config.yaml
train_examples: 26041
encoder_norm_position: "pre"
encoder_activation: "gelu"
encoder_expert_mlp_ratio: 0.25
text_encoder_norm_position: "pre"
lr: 0.0019
Rows from block 7 of the text encoder of a small contrastive audio-text model, named by matrix and row number. Rows with one number within an expert belong to one neuron, the router's apart. Each number is 128 + 32 x the weight over its row's rms, rounded and kept within 0 to 255. All counts start at 0.
After each expert's rows are labels from the 100 texts, of 14976, where the router gives the expert most weight on average: "tokens" is the input token at the peak. Only what is clearly more common there than usual is listed. The data: short pieces for a synthesised band: melody, chords, bass and drums. In brackets: how many of the 100.
# router: router (text_encoder.blocks.7.mlp.router.weight, 16x128), inputs 0-127
# up: expert up (text_encoder.blocks.7.mlp.up, 16x128x128), inputs 0-127
# down: expert down (text_encoder.blocks.7.mlp.down, 16x128x128, transposed), outputs 0-127

# expert 2
router.2 [149  31 115 155 120 159 113 139 111 121 105 142 100  78 104 144 141 121 214 157 137 128  88 144 127 111 148 147 102 137 135 140 130 118 134 159 168 127 132 127 128  65 159  90  63  64 117 128  77 142 108 126 174  87 140 101 131 150 122 117 121 141 102 122 150 178 154  68 117 182 120 124 120 128  86  86 144 111 164 145 156 145 136  72 202 131 187 103 167 120 157 140  99  93 171  68 110 107  90 137 113 127 187 162 210 105 121 140 132 146 157 162 156 130 136 155 132  72 146 100 187 187 108 163 119  78 124 115]
up.0 [141 128 146 123 148 140 153 132  96 120  88 100 120 142 146  71 139 166  80 137 141 109 148  54 188  82 101  62 156 145 159 103 142 158 102 121 186  84  61 134 120 156 164 199  80 111  63 143 147 116 165 138 116 128 116 183 149 127 146 161 149 127 134  95  75 133 111 119 188 192 135  94 149 160 143 134 108 157 158 136 106 157 126 172 112  98  85  74  89 131 130 174 153 113 122 161 117 135 125 146 118 167  48  82 122 163 106 114  95 147 114 127 170 120  72 106  80 116 167 127 111  71 142  89 106 130  79 157]
down.0 [ 68 145 133 100 146 135  95 121 129 110 185 102 138  85 169 110 121 105 160 142 110 121 162 151 121 159  87 211  84  93 169 143 107 162 149 113  93 114 143 119 123  84 116 110 169 195 118 128 107 165 126 125 124 167 102  93 147 124 107 168 159 137 121 107 100 163 194 141  49 124 143 145 136  92 146 182 139 117 114 146 109  80 120 124 126 120 153 179  63 178  82 170 108 101 120 141 178 126 125  70 106  99 209  90 132  98 107 161 143 165 137 148  92 179 115 176 114 113 124 131 123 114  90 188 148  49 153 155]
tokens: "e" (16); "d" (13); "r" (13)

# expert 14
router.14 [115 122 146  78 116  99 110 119 182 133 160 123 109 154  85  85 122 128 111 126 130 120 131 166 127 152  86 136 182 139  89 191 192 101 132 127  99 162  96 126 141 123 144  96 142 160 145 156 165 129 166 154  82 144 174 169  64 100  80 135 115 123 151  71 140 101 137 171 214 121  94 108 130 134  81 125 133 130 152 116  94 132 106 150 176 195  96 124 100  65 164  91 149 171 116 119 102  63 168  99 198 137 114 155  81 210 110 119 129 144  93 144 137 136 105  84  78 131 148 173 149 119 113  97 124 171 164  91]
up.0 [129 119 121 149 183 138 135 161 115 168 113 146 125 157 177 151 120 149 109 136 150 132  96 148 137  88 137  87  70 152 171  58 101 113 112 159 151  52 108 153 122 149 141  96 117 110 119 114 128  98 130 134 196 111  63 123 183 119 172 111 128 146 120 176 127  99  72  71  90 118  89 172  99 169 197  96 143 153 147 113 154 145 137 110 170 116 142 108 135 228 151 123 171 140  94 111 157 185 122 124  43 128  83 153  99 120 108  83 122 138 136 111 114  98 158 142 163 125  87 130  89 160 152 141 103  96  61  96]
down.0 [146  55 119 158 170 146 133 144 121 148 159 146 141 142 148  95 115 132 128 129 173 123  58 123 107 105 161 126  76 148 160 107 103  87 119 197 128 128 153 120 190 102 122  72  98 155  93  56 119 126 118 131 215 135 124  89 165 123 161 111 126 125 170 177 128 131  98 118 102 147  96 167 108 142 161  78 155 114 129 118 114 143 120  65 159 118 157 109 159 160 188 149 140 140 118  81 146 154 114 131  75 116 119 165 124 128 125  75 172 164 203 109  99 170 191 155 130 110 111  73 130 174 159 134 117  58  77 114]
tokens: "o" (34); "t" (16); "m" (11)

# expert 9
router.9 [142  44 151 151 124 148 110 121 125 113 128 156 125  88 120 133 100 177 166 148 132 150  77 114 120 126 137 149  81 142 157 124 117 116 128 140 189 127 101 124 101  40 142  86  70  31 124 119  59 150 104 135 158 105 123  75 135 136 122  99 122 148 142 102 128 168 145  74 119 198 131 116 127 118  91 117 151 108 163 153 156 151 136  69 182 123 180 118 157 168 154 122  90 118 155  97 157 102 105 159 103 109 198 156 202  93 102 158 152 137 170 175 137 126 134 145 123  79 136 109 161 180  91 148 130  81 116  89]
up.0 [165 115 101 157  99 213 160 179 122 139 149  97 127 114 144 101 144 123  58 108 195  98 138 146 126  63 119  71 166 179 113 152 194 152 148 110  96  85 102 145 140 145 112 132 154 150 115 152 197 187 151 100 107 148 113 167 140  56 141 156 110 123  83 108 106 103 105 126 140 127  85 155  94 138 139 138  63 108 145 161  86 127 172 106 139 167  84 149 137 146 141 130 120 123 123 141 175  67 160 108 149 137  80 134  46 143 177 117 119 189  97  86 107 107 109 122 141 133 122 175 105 127  86 144 169 153 136 108]
down.0 [110 134 156  95  97 107 143 143 126 120 113 131 159 115 143 135  72 165 146 110 178 188 116  96 111 106 152 142 136  82  69 191  98 103 117 131  96 154 112 122  77  93 159 142 107 157 133 146  70 132  79  89  66 113 120 155 152 175 117  72 111 129 135 185 138 148 129 112 135  99 174 130  98 134  90 129 175  97 142  96 184 165 127  50  83 156 183 159 191 162  82  75  91 159 144 180 167 127 148 162 144 125 105 147 139  77 119 155 172  87 171 112  96 133 141 122 141 121  54 146 180 157 116 137 120 141 105  92]
tokens: "d" (23); "l" (12); "y" (8)

# expert 8
router.8 [153  45 117 163 136 174 146 143 146 127  92 163  81 111 133 163  91 120 136 161 176 155  88 134 100 111 130  95 103 150 160 134 157 110 160 117 193 105  99 116 107  89 123  81  84  97 141  75  92 160 130  67 193 114 139 103 140 147 111 114 122 130 102 126 134 160 103  51 110 161 109 126 110 164 105  98 123 111 166 133 181 163 150  56 174 119 156 108 154 205 168 118 131  99 148  98 151  91 120 135 102  92 182 193 160  98 138 141 103 110 119 167 160 120 133 152 155  97 111 153 189 178 117 156 150  79 107  83]
up.0 [111 239  95  83 144  85  96 163 173 150 192 125 187 159 160 143 131 110 111  79 133 105 121 166 139 142 150 141 110 151  68 128 107 131 122 127 149 131  90 142 146 139 163 112 204  99 145 147 140 137 120 183  86  92 100 172 171 110  89 112 104 153 109 139 143 121 137 153 124 124  99 193  99 118  92 126 146  89  83 114 129  73 152  81 129 142 137 120 137 174 104 114  95 183 124 115 161 131  79 129 135 149 130 181 115 106 157  87 133 127 122  88  92 130 166 124 198 225  94 152 132 140 104 133 136 122 193 120]
down.0 [163 113 152 126  72 178 179 121 135 135 102  81 135  98  69 134 128 147 128  67 154 130 183 166 155  98 112  76 163 154 147 182 147 118  79 100 147 178 171 138 107 127  94 184 146 130 103 184 102 191 131  91 101 146 119 146 150 131  83 121 125 117  32 105 158 141 135 107 165 130 168  87 106  83  96 143 104  62 152 132 110 166 124  88 185 136 134 146 149 131 125 135  58 158 160 164 142 136 191 126 135 132 158  96 118 145 124 153 143 163 140 174 113 113  65 135 183  96 109 128 172 111  92 129 129 151 169 150]
tokens: "r" (41); "t" (16); "m" (11)

# expert 3
router.3 [112 196  94 100 151 126 167 131 113 148 119  95 137 193 168 168 148  94  96  88 102  82 177 131 141 124 141 117 180 108 128 109 116 180 115 108  99  79 164 148 125 217 117 175 170 176 138 141 157 115 119 128 127 142  95 178 159 137 146 146 137 116 108 157 118  78  98 134  78  76 151 123 122 136 173 146  84 149  96 115 100 108 143 181  67  94  80 161 104 137  79 156 136 124  88 180 114 163 126 104 116 157  55  70  88 119 125 104  86 131 124  66  97 119 113 137 157 178 117 138  99  64 137 132 112 142 121 179]
up.0 [130  74 134 110  74 139  71 116 131 139 137 123 140 129 121 132 112 125 192 118 178 133 107  89  98 128 113 112 104 134 108 197 190 112 146 159 142 172 108  78 165  75 126  80 142  86 145 143 141 147 158  96 143 126 206 114  96 131 122 179 133 123 116 111 106 134 157 124 184 204  54 106 115 138  45  83 103 123 164 124  74 177 129 102 143 171 123 137 131  99 144 154 129 114 115  49 165  88 114 133 179 150 107 128 162 172 152 115 154 156 132 167 140 154 110 162  88 121 136  75 166 118 105  69 157 126 164 130]
down.0 [ 87 114 122  93 110 107  89 139 125 147 120  84 141 147 167 153 157 117 212 100 142 127 116 106 136 138 137  86 115 123 121 167 179 125 138 145 175 143  96 110 175  86 175  82 141 121 157 204 156 107 147 132 136 141 196 130 128 165 109 157 116 128  83 142 113 153 136 131 133 220 125  98 106 154  31  86  96 100 134 141 100 182 148 123 152 157 145 121 122  86 135 193 122  96 118  66 112  85 106 151 141 195 124  79 183 114 110  64  92 134 103 148 149 163  93 181  85 149 113 113 148  95 124  97 150 119 129 149]
tokens: "<end>" (28); "c" (7)

# expert 10
router.10 [142  58  97 148 139 119 101 141  94 125 125 125 104  85 111 123 134 103 196 174 134 178  71 145 134 119 125 170  80 137 123 133 113 126 137 169 164 115 143 138 146  78 139  93  80  63 134 118  76 111  86 130 165  82 165 112 128 179  99 120  99 116 101 120 169 174 138  87 130 187 111 136 128 120  85 115 183 125 174 149 150 132 129  73 205 136 191 111 183 104 158 170  90 101 170  64 117  95 130 125  91 141 180 156 188 132 108 153 130 131 164 151 149 144 144 150  97  81 127 109 178 154  92 163 140  75 131 104]
up.0 [149 131  86 125 112  83 122 120 128 106 130 147 167  96 136  65 111 141 117 160 139 227  64  85 126 102 109 123  80 124  92 125 117  99 163 122 123 175 107 147 118 148 125 129 126  63 102 100 102 145 125 154 111  70 135 158 117 105 116 145  87 133 194 147 116 148 140 132 174 137  71 150 149 110 132 170 199 184 150 153 152  76  79 124 101 138 112  74 128 117 129 136 122 160 164 129 121  90 100 177 141 154 114 182 102  99 187 187 154  97  60 139 137 148 133 112  57  91 143 202 122 117 157 129 171 125 153  87]
down.0 [127 133  96 120 144 150 126 125 168 133 145 120  97 153 125  96 102 122 162  84 124 157 154 128 119 139 141 131 139 100  62 103 123  99 209  91  78 136 144 204 153 109  91 101 151 105 165  40 167 165  81 136 111 126  78 136 161 114 132  99  99 127 171 162 178 121 137 116  92  52  89 152 121 145 150 129 151 195 107 130 177  44 162 127 115 170 152 159 147 138 105 123 149 121 132 112 162 127 132 131 120 139 130 140  99 106 163  49 155  94 109 101 116  59  95 116 122 151  83 183 124 164 120 177 174  95 125  80]
tokens: "r" (27); "h" (22); "c" (8)

# expert 5
router.5 [153  47 166 151 123 145 127 133 134 132 135 139 109  76 105 147  88 164 167 171 155 156  81 134 129 130 131 137  57 137 161 125 107 100 137 145 185 130 106 113 115  42 147 101  84  47 104 117  53 147 112 122 161 112 137  79 134 138 125 110 136 157 140 108 132 167 133  92 114 193 134 127 121 124  91 118 148 116 163 138 158 148 133  68 172 130 186 120 168 158 145 120 111 119 176  97 172 109  86 160 104 109 200 168 200  90 104 166 147 140 168 174 156 124 139 145 127  74 139 100 152 186 101 149 130  88 126 106]
up.0 [127 147  90 181 103 105 132 149 106 113 143  98 137 183  96 120 177  60 147  90 155 102 155 137 102 155  91 124 163 124  79 173 175 161 103 116  83 160 164 112 131 185 117 131 174  99 158 162 164 110 173  75 128  97 190 170  94 126 129 213 116 127  99 129 106 126 165 131  96  58  87 111 125 103  99  98  80  99 122 108 102 127 132 147 146 154  83 107 118 101 132  98 145 131 110 112 103 109 167  86 140 122 104 110 136 144 205 126  86  90  77 126  76 120 145 118 126 132 129 126 166  55 155 106 135 202 165 169]
down.0 [172  90 163 100 108 122 138 137 133 149 109 211 161 136 158 136 129 172 110 130 173 116 102  89 131 105 144 122 109 121  99 143 113  82 100 132 164 171  82  80 111 148 126 127 106 150 120 158  62 114 139 126 124 133 150 144  97  90 126 111 107 147 169 141 106 118  75 115 137 161 124 136  85  91 116 173 136 100 150  87 132 194 145  69 130 120 101 135 157 139 129  65 142 220 112 111 111 132 163 181 150  52  51 158  67 189 125 181 169 124 135 160 113 149 174  93 126 107 122 141 135 183 119  78  99 180 129  89]
tokens: "a" (13)

# expert 11
router.11 [205  28 149 187 158 174 151 156 109 141 134 198 130 113 105 113 128 168 143 167 144 148  73 149 122  95 107 123  64 186 136 113 115  88  96 154 171 117 108 143 108 128 137 100 106  89 126  98  79 136 129 110 181 119  97  86 138  93 115 106  99 144 166 122 100 120  96 109 146 163  96 141 110 132 162  86 152 132 172 113 147 181 111  60 179 122 181 110 159 188 166  91 126 149 126  75 163  85 110 158 110 114 134 173 158 138 129 144 153 154 141 130 118 101 161  84 160  80 165 120 154 177 129  96 110 101  92 110]
up.0 [131 228 118 201 107 193 141  89 108 133 133 147 134 116 117 163 180  97 110 122 112 101 177 129 104 145 136 107 161 118 125 133 158 152 166 120 101 109 156 139 106 143 129 153 154 113 170  77 188 136 153 115 116 163  88 136 162  87 158 124 107 117 131 159  80 141 170 128  87 102 162 134 139 126 153 110  66 127  60 120 131  93 145 153 138 129 118 124 113 104  67 132 130  29  81 127 108 143 102 140 154 135 172 109 147  95 210  72 137 110  92  91 100 104 109 101 159 204 109  96  98 119 124 158 164 136 156 183]
down.0 [152 137 148 151 130 155 122 160 135 117 152  95 126 115 176 167  86 107 197 137 138 214 154 148  61 127  78 163 113 103 116 157 172 140 165 119 112 119 155 143  83 162  90 104 150  93 157 131 129 174 154  83  95 152 110 129  99  55 101 153  92 144 169 140 114 113 162 114  87  66 130 128 100 103 139 179 128 175 121  99 114  86 143 137  81 114 103 198 103  92  71  67 124 134  93 140 145  79 150 110 173 128 152 158 158  91 174 163 148 145  73 151  84  89 151 120 139 108  91 149 173 135  85 173 123 146 143 162]
tokens: "i" (34); "a" (26); "o" (16); "m" (11)